From a checkpoint of a small contrastive audio-text model: log mel input, 39062 training examples.
Rows from block 3 of the audio encoder of a small contrastive audio-text model, named by matrix and row number. Rows with one number within an expert belong to one neuron, the router's apart. Each number is 128 + 32 x the weight over its row's rms, rounded and kept within 0 to 255. All counts start at 0. Numbers have three digits each.
After each expert's rows are labels from the 100 clips, of 14848, where the router gives the expert most weight on average: "responds to" is what is common among them. Only what is clearly more common there than usual is listed. The data: songs of 200 made-up bird species, synthesised, often over outdoor noise.
# router: router (encoder.blocks.3.mlp.router.weight, 8x256, trained with AdamW), inputs 0-85
# up: expert up (encoder.blocks.3.mlp.up, 8x64x256), inputs 0-85
# down: expert down (encoder.blocks.3.mlp.down, 8x256x64, transposed), outputs 0-85

# expert 6
router.6:144130157113166100142173156083140096173135106066131123097071127145149131123102154163098101088108119092213145136135157097088080159127113143144167135140091116201134152151183105113196116166092150202175138117079154113142048125136157171076087187152150134110096164
up.0:103189124105143105158169119150149151110145155088178175097190112174150122119139150205167080163073125133158103138104106135073093109207131079076181161127072077117139157120101130158106172145115125155147162147154177158095099162152113163121127123175116130151105123
down.0:133066096098177085116118115118145125092117110139138088152127141056140095118123170074114092146110118132133128139104137085159114111148058064075155115059175107123145108125089201112130080110145177114104096139125168063114136149172146080140174133112130116178177125
up.1:115116142148132162152128101096124176156120130116118146114086155146125142124192107130158112125143104110167131110155102107129156084078181143088198121139083091133107189146138094218189102107136116133071152136125101124153067137120147072063110137048117099092159088
down.1:145130135046075178111193162103103068154187145126085137146105100141154137095101180166163157138071118123152108183152169129121134114108108148164104117134127083196121112164120137107135168120151119147130125165126147123136109085190136130157082105119078118110111201
up.2:124127084129132168108180142100084133143157234058104134159151106080115129136101101154168107127087070159143165143152095139137115162149137104081130098073154086193080072096184116158111100081107130067093151061080128127118130114169104092130130131135119164121070159
down.2:163097119118124101109111202085126063137097090086134137103146101168176077149129157098147119169130155164144054144142162096056068166127118146131174138166170120130162041130163116164179091088097108153147148151168170123104099071118079116118032130168112122099126147
up.3:205108111141108135105084114096171181089127147169141142097135172151087157152185169147118125088174069179135041114174098086088091128173121126140135147128114179146121162134118122157147126108180151080137123097152075132148169124109104123140143123117156141140121108
down.3:140162127127086139129133097089074082159181089115083143139172153098080193132100156121095136140157202078190146164146138124079160070121125151155160135142136074149137048177120173070064119130139123150148069171160121091095077128150102153123071147109108129140126082
up.4:099079128051112173121164113129180108161073114138076133164130103171123206081115094163133177140148107150147085136104165147074132157136145117171195143135128159124139127137137125177110096105146134131166099066068214142101147131111105139102165139139161131126115141
down.4:148169084161107104175086128141072145154116129109101122081103156171101101166132138145108129107101127138158112177126160121036168112121186082127137098149126079146141059144149074184172141149121188147133134141124096107128082160128175124139055159141144136085104172
up.5:144108152108129116177153164160094132173111164188150123146118125122144131178185072136087177118168240113133134132133134133117092170157201096159198131165107119136145150125129139127125122141161151172138125121149181144111086122173134141088121067132115092088194101
down.5:143149123152110149173112106146097132156111138112161199133124089130117124124197154164111204108177167144114150064128121135162094138125121130142146135142124075127099193124121079121119063148146149116133154131146132076087078140070158134082071118153092176072128107
up.6:173084133132138123121113159108102172166173148105111106127047117085126172146183090168093172155140137142132131114130165163076186117135105159151186077146092132075076108137080123115114167122121179105080160115112147097110156154196173165077132158103071129168124133
down.6:097140138082147158102130108145187066192185124154117166145142176161148160136055112087134119130194099136180085171131116118136115125139137139216072141164121125125131149106156142148109163109136117132157143071112118112131075089130082115071102201119142110083106134
up.7:082090131044092137127172134121076107117141172167130165168157096083089199203066137144139097120149147135156166153114160105126037117139099091147125160123118161136168110163092137122149138092181184072117136079125120143131111101109092179154151126149132120075088102
down.7:090057165111173155077147160161085157108080115064141171108124124129118099109184172145174117135140125103089090124154143110106119175062103117077132088134206080057141131113146170117106090160114122200128096149127170102159152165141154111104137083106109102102149116
responds to: white noise; pink noise

# expert 0
router.0:139145168204101112143161161138107129110170114120166190127102125132177110138078128081158152139153152103075176129148159094134149108154101192105194108114083161144119147144094177110163155143148133126117122110088099130175109127146118092109162124171102146147143080
up.0:088157180157062090112073119086154122117140116138111105165156088099131143191084131157114150112120105146118115104146131115142127178145157117122164072070150134074094121099149156150160178160133180123188162124141121114137152185159157074101155103129103136153095140
down.0:094073104154173144136127116150186097090138138084121141084093145143135129107179131101119119143112105139219178177117120123119113139114189049111041177187152106211128146089137072125142118121165118086122142086113181169093183125121160084132088149119131157099126154
up.1:101109122069103081125140170138147135144152107188119133102120164124140176170129102159139124133162139185159170096150070162139141189112164135095114163167154126070096192091122120154113151106183135175105069150078103099138104132136136092092157113137160107071152152
down.1:149080113092094110100124121082118153142115145156068094129079112159092114190147086167153116069101148117145100134100107150131198127094127134079099121075162116108064167174118100176098177112143121139087158167140198138145170091088151192180113104119139110105133148
up.2:134107125127179083139154136133141165128116151132119166058130157147170170076123131053171151131097149118178123148115125147133095136167166147143160146099147089118123152111128094121106153096156074162085182123139181108116130147098126125170107118181136149147094154
down.2:094123175194113098115074121179115159160140110103148127129123119156075067070111063095107147122148155116108085094105161120152130124061099137151062056128094176149140148102116145131136146133108101135140115141173074153146140122123109155126157098123086175087156120
up.3:158122166119152180127118073125129098117105113173073181141105101161096149107136112084118099121099174123113102079138119190154156099128138089091125130153166105113082146162092089121127142196140108136112148104203135156134206167154066109148122107119166096100145116
down.3:112071096116136126161118131119118111109116093071126185095150175049166127165095160129124114093132103110140141131156161114043099133127127177148146111094033124139073168084140132132119139141096197187143127053105147145126055104127167094094098125181145095146167117
up.4:122073146137188065114113178136091104142086096158126132150164040120135052139150167135148171113139104148176104097098111133129137107121141093113131151168145068143122138128106110166199142103118195173096153108122188070136079175169044088063115095122091124098164143
down.4:134129176089089193157085081138167157106114071186123125109151180129149132129090116167112164125184155182173109137128136173088149116129151106120128110162202192130117093111108146138121123154037088101135145133078102094142173146179140114143106160114147197099052130
up.5:093098148117133159059125076144110157080151140136101165145086107110136155146070128038156155165116146118075195126140131128128167157122189121132150114081078073160115179130133074093100168144154156145132129087164147162120118170142080083135064104205131156118167106
down.5:076107093158095111097115105134116095089111116137141148139090121125133114113179145107104125132101090096164153128154144112119148181042195141127142079120081103235121139102129095151146193054146074144134064125157119165129135134147129121121147124183178149110149101
up.6:103137147161169201129120117118094086137163134175136134114146137155100112114089111175107053080109128140083091101103144163115065099149137098110145159127150171132104193141113133129113171120189117126146133168149096154139113135171126104093148177102056157136165135
down.6:146124120112141138060121120175093181113123095189098128152123091124096150139149127114147131182171102119122131127135121076070108142157109150160134045168113064126122096101136180129134121133121131105151133111088142156131177100087092136122068103152159103175115124
up.7:164117138176131112148155155126146114161110158174127120177117144168147113083154125163133117175096097128105108136139149163118134116191140117090166147061148164141137114047124145167193104139124170148103105119117100152146118123093101096124144109057151109141176111
down.7:050166190114112155115140130111136106101084108138155118124108108172121141095071164150136134122108140182124214137111100188175145090138127165180125120119116129130133115127110103120138085090138017114112132153136140081072139081120094103166084074175133154161132159
responds to: quiet level; thin (high-pass); first syllable: click

# expert 7
router.7:145085081097150070094122122096187097139137116160121073153165104175163113089101130116136124135136182120172117119141113138151172097131130085042114178128115069151136079167103089120095100144103093172105112145147153154084138099121106113137191123173147162156106105
up.0:158098209077145132168167128144184117112125196116094090081172147115168111107084087077152144114154155171195108141125131154110097140174135106136147107103167142124125123107074112161127089088118129144136160099146095147120073151076117127103172154192116127135123104
down.0:114119176164144126125116113112114106136057141131092165158140115093095081128182129126081163135135114143128095053105102119149231125137109181105155118112138172091175131098163060129147122086112142114148092084124064121142177138108117109111136126071117155159112115
up.1:154075139100036134090155125140098120149154110171090122096064079121093118116115127141092167132111066092145187117154123116152164120148138092115137098156103116165156165118095091115137113151145083131131103097092164137134076119102174171129190117143142181105095126
down.1:086103100148149169097138120139138151134151158060114184156110092134116130169176103123086116107089145100152098151106149121091145074169144160125186141121148135118111141089150113175125124157167166138127129124097119177100173103091095135109103153109139167176147094
up.2:086096088091151193170122082160104098149101160141145112115180149121144092126056145136147128112179146169213109141138151145121161146129135126082097110134096125113146112130199103107131104107136132170150123145096163117121069087152096026094127132124132182154077105
down.2:129189087054124126155085126147125094146116141157068116083133173130109146155159082158114089111142122082118198107134216108162124110161169137099100127119121114107115098032147134117116098097169154079148138147073102160131122120138168158165128140177141104092099169
up.3:132170097150128031086099144158124121102125166135098104142102072190124152089138058101148166178099137203146144165158122147130135149158140146112177093111090093171111107170062133171126159130117127104089193094207136126175126050096113144144061108129170189133122125
down.3:110118119150085084129131141134075126095106138126109150164127072138144133094063128129132084145122172140141174160155110107076154103072143129120143135143113100161104130136092144098118180077110062138113109141183084172123069093138132104105157152164105117178118142
up.4:164110080178183138173117055183141137110129122101177110080158122097115078070138134163143102118078166142191150147098137145112134135082164105130190183115143097075134130111217092117141061081146111117149093144087124128119110088139163167087111149136136129129127101
down.4:156131091173134143121092116097114091119154135147119167123139179145120165166149167111050117134104206172142171100087221146132147121110154117196155117162141149134129115170125152105138113102121113170109179103134091126110050114120160123138156166162130159136173160
up.5:160103088119134136077087171103115087090067121075135086150157131125166123110096129147072068153125121008106153115140129134138131093163157131146103130174157133132128133120112119125154109165129140146090083118178118080117192108163107136107159171082100070137146124
down.5:112112107181159128179096066076186109073088167122194072111064123128113121117133094112143132157075083138130089142179090175131123086126156097096130105148114131157140112139117165134163197105114077120154166046139157121205063094157098144154152126148115144144171139
up.6:130104122141149125151135122172095138088097132131099125131116166163116114064127152113122142161079134129118126189174128092095121131121160139108141142104125148201103091099172119142122116147089103147102129145132137145150127050138070160117166072145134136173115130
down.6:161094100120134091114113078160141136094172138167063073209109113120128155161109094083165095159130099127115132117154151143160150103114105121128083131175125057093096155157140149100185177089189100132152149153116112112160164160159082086133175122108116092171129140
up.7:164078146132154204158154159120149112149084155127123105165076067119086103124136142168109078127116129172133128149168132116148109119091050158163176114152160131138141124129143123122168086114148125119162089113140070122177142128164152159142124160084145127150105168
down.7:119134133112140160157150151192132117124118086095145115143127148112124108141135109082138162110119177154195060149088147075152185136140107070160129157172111173200125159112180088133100137148135078133111133099102147141154122138094095106137175151123121044094157123
responds to: high song

# expert 2
router.2:109153144147082130146139104082145173097126096133142120160159184146129094140129140145139117127094138138135170089097117151145106117177147106116087137142171152105132165141103146164143140130151103109167103126085110121129169170103148159134152094103058189082110091
up.0:069138121140154070132128113122081150166154099097108086076127143143081173138076092100144106126121145155168139139097074110125134175093111115100118178126159193101132181105107141182112124142166166159124113171112115095073170107135130125142153134104113133086110214
down.0:137119158186173089139100143104177155153147127124107179169201099073141141181125113068136161122089130127169113085125083145119210116122152131110140147135134048093173051099146142168138094116137099180125133167101146080119127078099104032172104163158129132137063134
up.1:158112162099134156125203138144101168166150129099158085144154128134116142173110173116087138127115145090154114161117112184107066157115141139153134067148113105146122174132075140061175121142136099134147164138056099113111171163207120091090179112110126123154117147
down.1:100073099099131159099055065159127152165120127169112089099174130160146153095123139086169124111136174122067142122136187084110080078187078105156129114124103148107184132089124128069112126113120156073102135127151181128160118177179138130107134153094163106120105145
up.2:101127129180173154122122110160108139122093130125193065137057126128116142103129132173128062211067113103153130123084119112109205149091133113111166095146124131136173151096077111112135122084185155102154132124097107103144164159121078215084176116167151121145117179
down.2:172123101085126186091100165153167124113106129135174139176140148117116185118135121149134149151101161122105134090109116075161154056167127150080146103144093080121138068167082112181128146145115182099121125078197160128141095158109120137134142135081041098126143135
up.3:129054096116135141109141115118134143129114165183145108147175174178152114158143114123119147117112105165116050142165136119118124160205114120080148150127150143103099148098128141134095150145117143049108122106150133100071143097121145110143143133110165114145178099
down.3:143084140098158113149112100092132095083116133136132144185100088156167101159147176118136121100078053106093100151164188149156155156165098150123085165138157059109105069110120120151138142105195139201177105136161150138142119138136121188121161125158169130195087124
up.4:078058190159094072147143077089130153086103156157096113059121161140165094137168195111125099142145060167096092100090179103077104215158133133122168107081122112150090120142168124115176105148108169184159134140111200097120071090127159072160133108119157134174173094
down.4:110129128093131172134122101105166148115196059109104152156107136208129155154106109112158111111173088158122139085061133161137086108058093121132124094121131138127134127166130139132191175212129097150136146120161106111058140124105065147102105152062133181129148131
up.5:152171182114108080052163087120189063111125079085106055159103149112149117157138097119137107157167162082137103131113158120129145135150123086143121136134151153091139131112136092081133068106131172114205081152068126086149155109142132100109170120089086109108180141
down.5:127109146115124157119064197094134105113095145141107180093154182148135140108117090104127061127089161209163159031141134107175135072120126043159157105075136166110175104141165120170139125178054137142069124081117100143114091059123098116177130141090131109175128062
up.6:128126109161131068104122141132106076151153081134087106087105113087133098164131114096155149136138101088090143108121171107139079108148211174129067149079154078147106113164092099146101129109109124113101182208113134205160157134084108187100138114101136086130126119
down.6:114166110123088102155156106071117154133124117143142138111144152122104111142138140213178106102139129127102138117110095101162145169180130099116163101148120154201074099174147153088120158176127134136104166075130118159125074046070130117199074076060138178136153139
up.7:172087098127126122133172184124163119124146131201148175135168107140157153156087076130089057141158065208148182154085161107112067132094141142119118161095115086167157091155143155098125196154176112134122095160123122121159125147109111165111169090136122146134148072
down.7:136144183110173118098109067165129135135115108182158115107083118155139089065171145157096131120187102177043162038110110116112115126138105154118110137125159136107160169115118094106149181136182129126118084125146134088105137134133181120169121124125198148110138106
responds to: downsweep; first syllable: downsweep; wind

# expert 3
router.3:140119126143126150131117147108092091157143160127140089179101105101099096190151075142190176126139100165128101119062101162134156116102160101138098188131169182087152143142146132126062121082140134078111174164151142171113156085135165154156135199152117129114110147
up.0:123070067133107091126193116176137107135149112167080093134154058077123148104150126146117196087114138137100128104182148183106107137157100107093178111116105090167108101135142173109121116165081121072142177161097217102112076142068191123090169145201123143094192134
down.0:095175157160085125142119147053095255175125114100150121110122099151150125096163096090180141102124163099159134131103174068139159121152174118169094163149100171121104098079104093155135108062166098134160129133089123148108155090182117168179100103097191139119144109
up.1:156118110179130180153124138125097138161114133120071194157134119179106156113150070097101108124137140107170118123161158189123100082094125129136185123151131106136168132098098113109143105078161060160130076147094193128114093125110168129109134112096094150152098104
down.1:125121132115072175183168174123140153139090120140158096096109128158115150121177173138112209136159155116137111127127091167083164118051166137158135095128094140141141105167126158120099175148151207069114169093086146100120135115147115162126175162157120152101180196
up.2:115117187069179150142051157139128149089113146131159156147104100091092119164114196129124194095155156134111140108146121107148137136113082152129108113126096108137105121150063117110109125118109115113098136132129147101150100091131140137178102082142112120067119116
down.2:092133151082143144115064089086116188106149186165162108110104132150109107112148125124165178124111190151111106176120127159129142137182150175115091118091158111165178091117100098100104131141151083138107139094156161095163101137143104126176096075108094144108143160
up.3:211077169146133088108075114121133147147147091116111136095103147126070102154095120118119108140122087172096110110132202164148116120125175132112132109126176136132111162153195093135105120146140141099064068150162179201146126179127129125165138093136105067159092106
down.3:130096121119157088072091163126087121108107149100177134171127097108138105109101147110069198085149101114138140061120094121148143090134123111173092144138089163107196114166113181132106103126143121177114116161106133149129119131118163158108120179162088125132101090
up.4:169140110078146137172155128094163118123065120183104145149096134119145082085084127147130105079069106126119129118154095178204151124128119115125127146089085111121137104117115114135104179189113077186150131208112090110176071149120139151095163123190160191142162143
down.4:123154132119169189109115155127179141100178153097191112111127164134128168143128187095117143116125179147121128095130190119152085126115142117120137158166146085143063171149126141143126150114119098150180107215155134119118116178118140138126142112088170119157159163
up.5:124140184088113117139097157152178122166165178158071145122132111116122094105070054136106149098127103115116113161141123136149071070139115167152117125156045109142133178118099126144119139155109109170128134120107092109161115126144109127104172164149076102102126118
down.5:088134126132110117106142117081056186191150125085126145162151143098115143144135159091138132124082161158081095127123121131114166152113131159117125143156166161050142137123083162158148148157161154092150155120118123104097087143192196109092124130142180101162064097
up.6:202112099108123168120106099160162119102178130171090079131138132137156188147086191190135095120121168108148099170080075158106111146146069071094134119147190107183093109135118085108073121168094121112144127134144166070078157085125089110142137082175105139116129179
down.6:104049085103139131165092117100166175148141096126121148130143159110126088167102179125125094123055112107160162149159176134157118107165109134165143092103140094117137034154113117120189131209079181133138092106179121083149096145121136173109139121125093113143090106
up.7:139112077149115134165113151134155142155142162105166139165111131164129161173118063132145215094126125105214121131127108109146170086103114098117125126166107132096164135153132146138118115165102122136121109112137122122089107129178156129137193116119062124139171080
down.7:096084143150158132158163120076171063098128043040121150150113121111089140117144169180103122116121139092092124138089104124130130117108138129172135093076158151111147126132136094197127083125046137154186172190087153128157121134114144090063117152157117096088096174
responds to: upsweep; first syllable: upsweep; stream; arch

# expert 4
router.4:184138121093119132186077102154139119086139130150112161068108099084128167057130115116103149108129148123108100132174122145150102125107113151106123105111161097153140167076136153061178128151095173150168149094152083089123121105131118078123102105070232082160194147
up.0:098209127147115144122119156053113110082130152129071134182141157162083120134139039087125141083139105080157111138158100104135155147128088168142164109155161119160142113161161209069156093148126141152126145145166126147144104107123116175094185124102198145150112153
down.0:126149125084118138079141039109116132114146135172149132110085136129116125140145110136190134082139140158152137131178139142110187127135179159139127144132140128143086091074128065193117154144112139080084110099171135177171122146118155155162142097160134155102130139
up.1:148137175101105139101189172054115166129182122126095113143093089192164125110092149104166183153136146146130153132177147131134167086152096110096075088128129106143111135063130146093176128106118112182129136153077128098110112090074124110171135135139105090151137124
down.1:086138139106149141194199169108106106067131141115116115083137097177147134153173097127109093157157117134106138128125101113188102111136049168145115132121127121102157141143114121132095141185162083099092185097065121178120117073094121135097107171128130128096132193
up.2:161103135163176135046093125142125177158120112117168110090137121127074108131136172112130124117149067180087129147090074126143103140136055147118123151197101122113126078138107131104115161119127136126111166133150156174140159085131062164168054086136089144118130109
down.2:137113163126145130129112079132170168126143099080145148130152188124078094107132146175105143133151172115080069148056118137113071092131116155162117166149150185129160108165132123157116115130176147103115112070181098110131118146190129153164139117093162127090107126
up.3:117097124115133098140127128146130172137109115154141117152198122150146117110126141130141132122151113104164152119106153090142089151120090114138162112101127105113201152155104125121190098154146126085097113076052109178124121125104146152161152133107126126148099110
down.3:118157174156116169139091134173164075120151116126134130106081136106172134114142213128085083188108142089134135104140148123184083169116089065117210146141101109096133160163063101074170109152097146112175142114152171131151161149141133075044102150160135117146143157
up.4:124101138195138146146116163138190178092155124094158114135131193150150128089092090070126119130165113137121119138094129130142112095069119159091166076176134111165172169090118148084138128145151156145084087150122139123107090090104070090134076133161131150169131139
down.4:099155176143096178132088159189113151102051123120150163144091144108080150130127168095138107136174160159138085156047127173099077156073077116072127113110201139151138094156152167158163080125160144044107160137103083157113128088121088165082135126130143117098103144
up.5:121100164179178079186125107118221128082069144088133085129114130126089105133116125079161131149122111099112089105109154159172177180153141116139133099035202115153140146053191183191185129108037094179104146106121097146161105136153175144208129122105074180136131147
down.5:118174136128111172153143134140103151132110091097124138093145129160159107112112142169145161169129174104150122157154109125131169107179133159111114153177079131092078167145073177059112099118092148162152114145129122139132145130143108159154091162107141146145137099
up.6:141136126118017124146070104135126179141097096143142177139198097132161114172070123119142144056165127179101130134121142094156141090103102113116112159133114134145143188124133118107109172099184111121156166181150157106131161084148133134143126132139131160175090105
down.6:166147106101125187145182208180088170128113192185099061145122146120111133139067152102139125126131156145193156074109088110101066134116136128135150184131096102153168168141111120161082135178157136125119128131120113125083114128047105177122117111184162126080183118
up.7:161123083083155162137109168129076183137190058132121166127153126128163120155137112133115120151142158162121142104095137144093192101108131115147174136156110087097112160148075137097158085141113126156121127161132145101131195125112157145108154127111143135117160123
down.7:135152114164131157139182068112140136139131172143158130117135128178185124148192194097024150121106108150111160112163158115137130125127113151125075109083063146158122147089133097103100135048174091138143137190131103144086165186121122124103126144152125147121175100
responds to: reverberation; text has "reverberant"; text has "room"; mains hum

# expert 5
router.5:112140120105144133113104166204104171162149096152124110125085135124072167095146125151079103134155073110136075109104085093164202172154134120171081114146140140099137140129108066109102096100172097078106106134164085054157172150179150156083078136119161086125099186
up.0:088090127088131155120151143086137135156160081114171091129158095164124106127154148122140158072159148109165094101131137140051179147091157157133170188103071107105120196121145124170133163132127155135107144176180094137093142140124112089159173149140143134092164128
down.0:103200140127114172090085128133191123094126126164103086103130148159166068123146148147193067093122106126153139123181145104170146141102170137132095124100133072196106151131148081135139144106196165109088113145174091139125173108100067135110099138135136093083162088
up.1:192137096091175169118157109153082126121171096137102176101102144103141144090063109097165133147168106135155123147130150100081112071131131176102124097173073148134155117065123116173184079099165130112113113131205111180108158165124096172095107101083095175107129136
down.1:144053133144149133124144129165109156114164155129167111130157136106147118051171078128114115152130110124133127160104190125141110171092112160159163216144160142090100145131066127170179102177139141111079058094112126106108135118165084159153127155122110129122093139
up.2:162171115134167098125147148157103225142149109151112100068138139133124134068095110135138107164126097124134134141073085164121189169106107091122140107155073141061128164149077208161153155115103106133123148110116081146072113126161123169142153153101095150089105103
down.2:116100086150188090047139158164167117166117124150134117150157108113158116149159113185132110113104142138097149082155110088164146115149081154105158090135110091110165110164134061128139114120129100118146161177064081155100097141133125145117111135108154144160153078
up.3:160137079088176182157089096148142127099132160111093138074153152174141163113118177099184126100076148127121149134134130155111118100121122125119191135139142092109123104154160144130128145135141132076119128099187084163073153116135178144138058136170088138187090233
down.3:170030149165111114147150144162179116201100141128142123169133132165201103109093119140163165124097115130110240123133170115117087053102154109151141159141137094195096119130148084106129142115075123138145141141173160141093129176127132112163176152137119147133073124
up.4:081110066161112089193117098139131188124083155097152114117190092120084117084072032077121090168154090084116111172149081078153133177114117145120141092108138134163134136132139145149106085085173128135129141139126178180182125028157111097123135181141158090144174069
down.4:123073076120102104116132109127096137192148061153139125123122094144120136125101112135140123183135069131144071125115137145109146134158149103121136122075144158153064192133176117139112167157068139097142174084175176168141164041115148176110121122123076118128129188
up.5:149137066098161172137207134127088151142038120104150076153205113125122130109093143148129119125102154107104184153112170130023082106095114111075132139125105138168130145167133160117140118174159161151166144101088073117065111151106154126108175144123082098082108175
down.5:101081152139049102117092093154177080138197200148128147117092113033115129166091164066095125153089110153163122148072114096129182199161160090112092147141167120122083109137125108142129126133127078145102139140162117180094096093160151089171122155147154099075138118
up.6:117087130147074113138195150076158165109122150137155121144138085163185101135085106138164117113138082114063148124176142061061093165139121101096151139095122055150145163123159140124087109182149192158129117065133137129104123107115140021111093134147148091076182099
down.6:125144119091116112149146182154150185128159193166101130094112123153126102143122145128123173125088102163151067143146138122151152211144143077148084186114114092173143206100177135110114138137129156139113118114139127153140132108112091061097036095151116078147121114
up.7:184104062103139168174176038118152110127135138178161161139089177162163134134056221095132133120120103167153122101085070160158100142104130094130129136195081129111169151099153186135183104166142110112157089084107106176094156147088125110125087098119133186125147174
down.7:069107080054072106088120097120161069124135118097122140136049149131137154110179093116148105118148159101139179130130120132094132112141093123082137148076183152168118167117077118205093136167081119148134151105154159136147166166120088150117134123128150129139084089
responds to: pitch: low; steady whistle; first syllable: steady whistle

# expert 1
router.1:098185130126126139123141105102155116141148132110130178112171111138183161162186117109077115094108120090099139062178114154121174106095111186124116118087108148123066118145123143126129107170120072165174152107140144163189114165112086131146116081141161119116177138
up.0:140133086092110164117179084116156167138105163140090117137154112146160112123135177134128129159090104119159154178181108181112077135087133135074167088097172083128153159150149089127141134233153106119139113169176155077168136153147142126113107090149172183178097112
down.0:106092155142149140107128119170153137121127157202063118099126065147122074104182132151138134158133145096137124113142146173095128073071131129141093091104080070110096103080133090132122073191113120183100133104078103142120139162140124118105098102082132191104133117
up.1:135082101199180114125150112110118157162102115112180129214087146117189132175138100147110134171127140126106138140177219146102090051201093168157128084126112147081148105122136173140118150106067122134129111169154117153107098146122149117198128131097135148151096149
down.1:142104147103150137134083119118107175170120123109165094154056177167126093056158096106135131149111118136171156090122086123163120126186094157172141119181040098143070066175114111107137116113147108128165099109117150052164141083184221162126079160144162103078146089
up.2:127100122150111142123114095184083224174146159127104113153132091129079164140098129105154144104139117123140104096137128116176155120101182122124135067102164124129127165155112147172027113113104123158103127129126138151172115120147154125160141164144120141139129147
down.2:119141093101148052170152087050121119151101141083070132100164121060094122104096139086147185144151136139105158179069188146160151159131116086203149130179129115135111116140183108123102129099150178123101109162092181102101102089130098052104105162095059143149161088
up.3:080159246146144134126112091108137108220152170174105100162150132124137150120136161162153157128132154180123095168163149159148177060172059152087186094097150168082163077107090130084173147075119122137079114101118118086118102118108134142152124082124133148088137121
down.3:121086149098150155142119173139129162163126157151187091156110114145155158128113115141086143175139188147088129097128125123140055137119088137121195120151071068103081088089142145100160209141160130156156119144088144121078113174147181160080159143113118094136169120
up.4:119079146112118111115104140126133053157081145066110130154080128142072169099162122142092080102152101135158119070139102123112099103113138150165170092095121152156117157135133122107059124099076127184139149135127145153171089127113170125103121110197116122132166082
down.4:137159155116109108038142125120173142169116141167172080110091112216105158119186163162084094134056147086146082125152125117091105113123138123123125135141121113155128109109133125143096072088113096175167149142122109133117152128119154122134095100147194071164095179
up.5:114126079123145146132094155180150182144080150137146135128197143127143076154105052113192109043173090164164117103141095153093171140154115184105091128123183073080182153153120150085094124115089104153115087096182146129145108059088118152087118153138109088125118122
down.5:079103128085145113109086125090128182147168146093160097116128127125072110155136145106150087181130167092042181057081103090124135108150146133179175142107108109102153192132097164122129214168180144155127092105121136176113160135127087139129118119107150138078138117
up.6:115112135126079156098187111127140152110117101138102087154184137091128114094110145133140096071108070098128119072095113140099164087110123076153112149110153097094082123089155135199083111161130092071164149158106124154133191106083117168128148141172138203158106141
down.6:159167126145072069140108096068091147096117157184070138088157105152186139096202121117149105149124181115112083158146130122149120135048158147181107105107099130171137136121149161080161125135088112134128080107143144093136060096125127158136100073074106116154111110
up.7:160159123089080112135129132179138139128107160045096109088059092077148165147201131128118140150132140106123122170174140130037136061118129161149227158100109115140151093066161150094115142177066124064136161116121117077118076093108102171095109146155158086080148133
down.7:117106185126128114142133070180137053110063131168176121081115187129137140109103112188058170191121153115078116110065166135123091089106113112075148145235076132100097106092111093136167121113136158202088100155152099147190141140156114101140125140134160073115121135
responds to: downsweep; first syllable: downsweep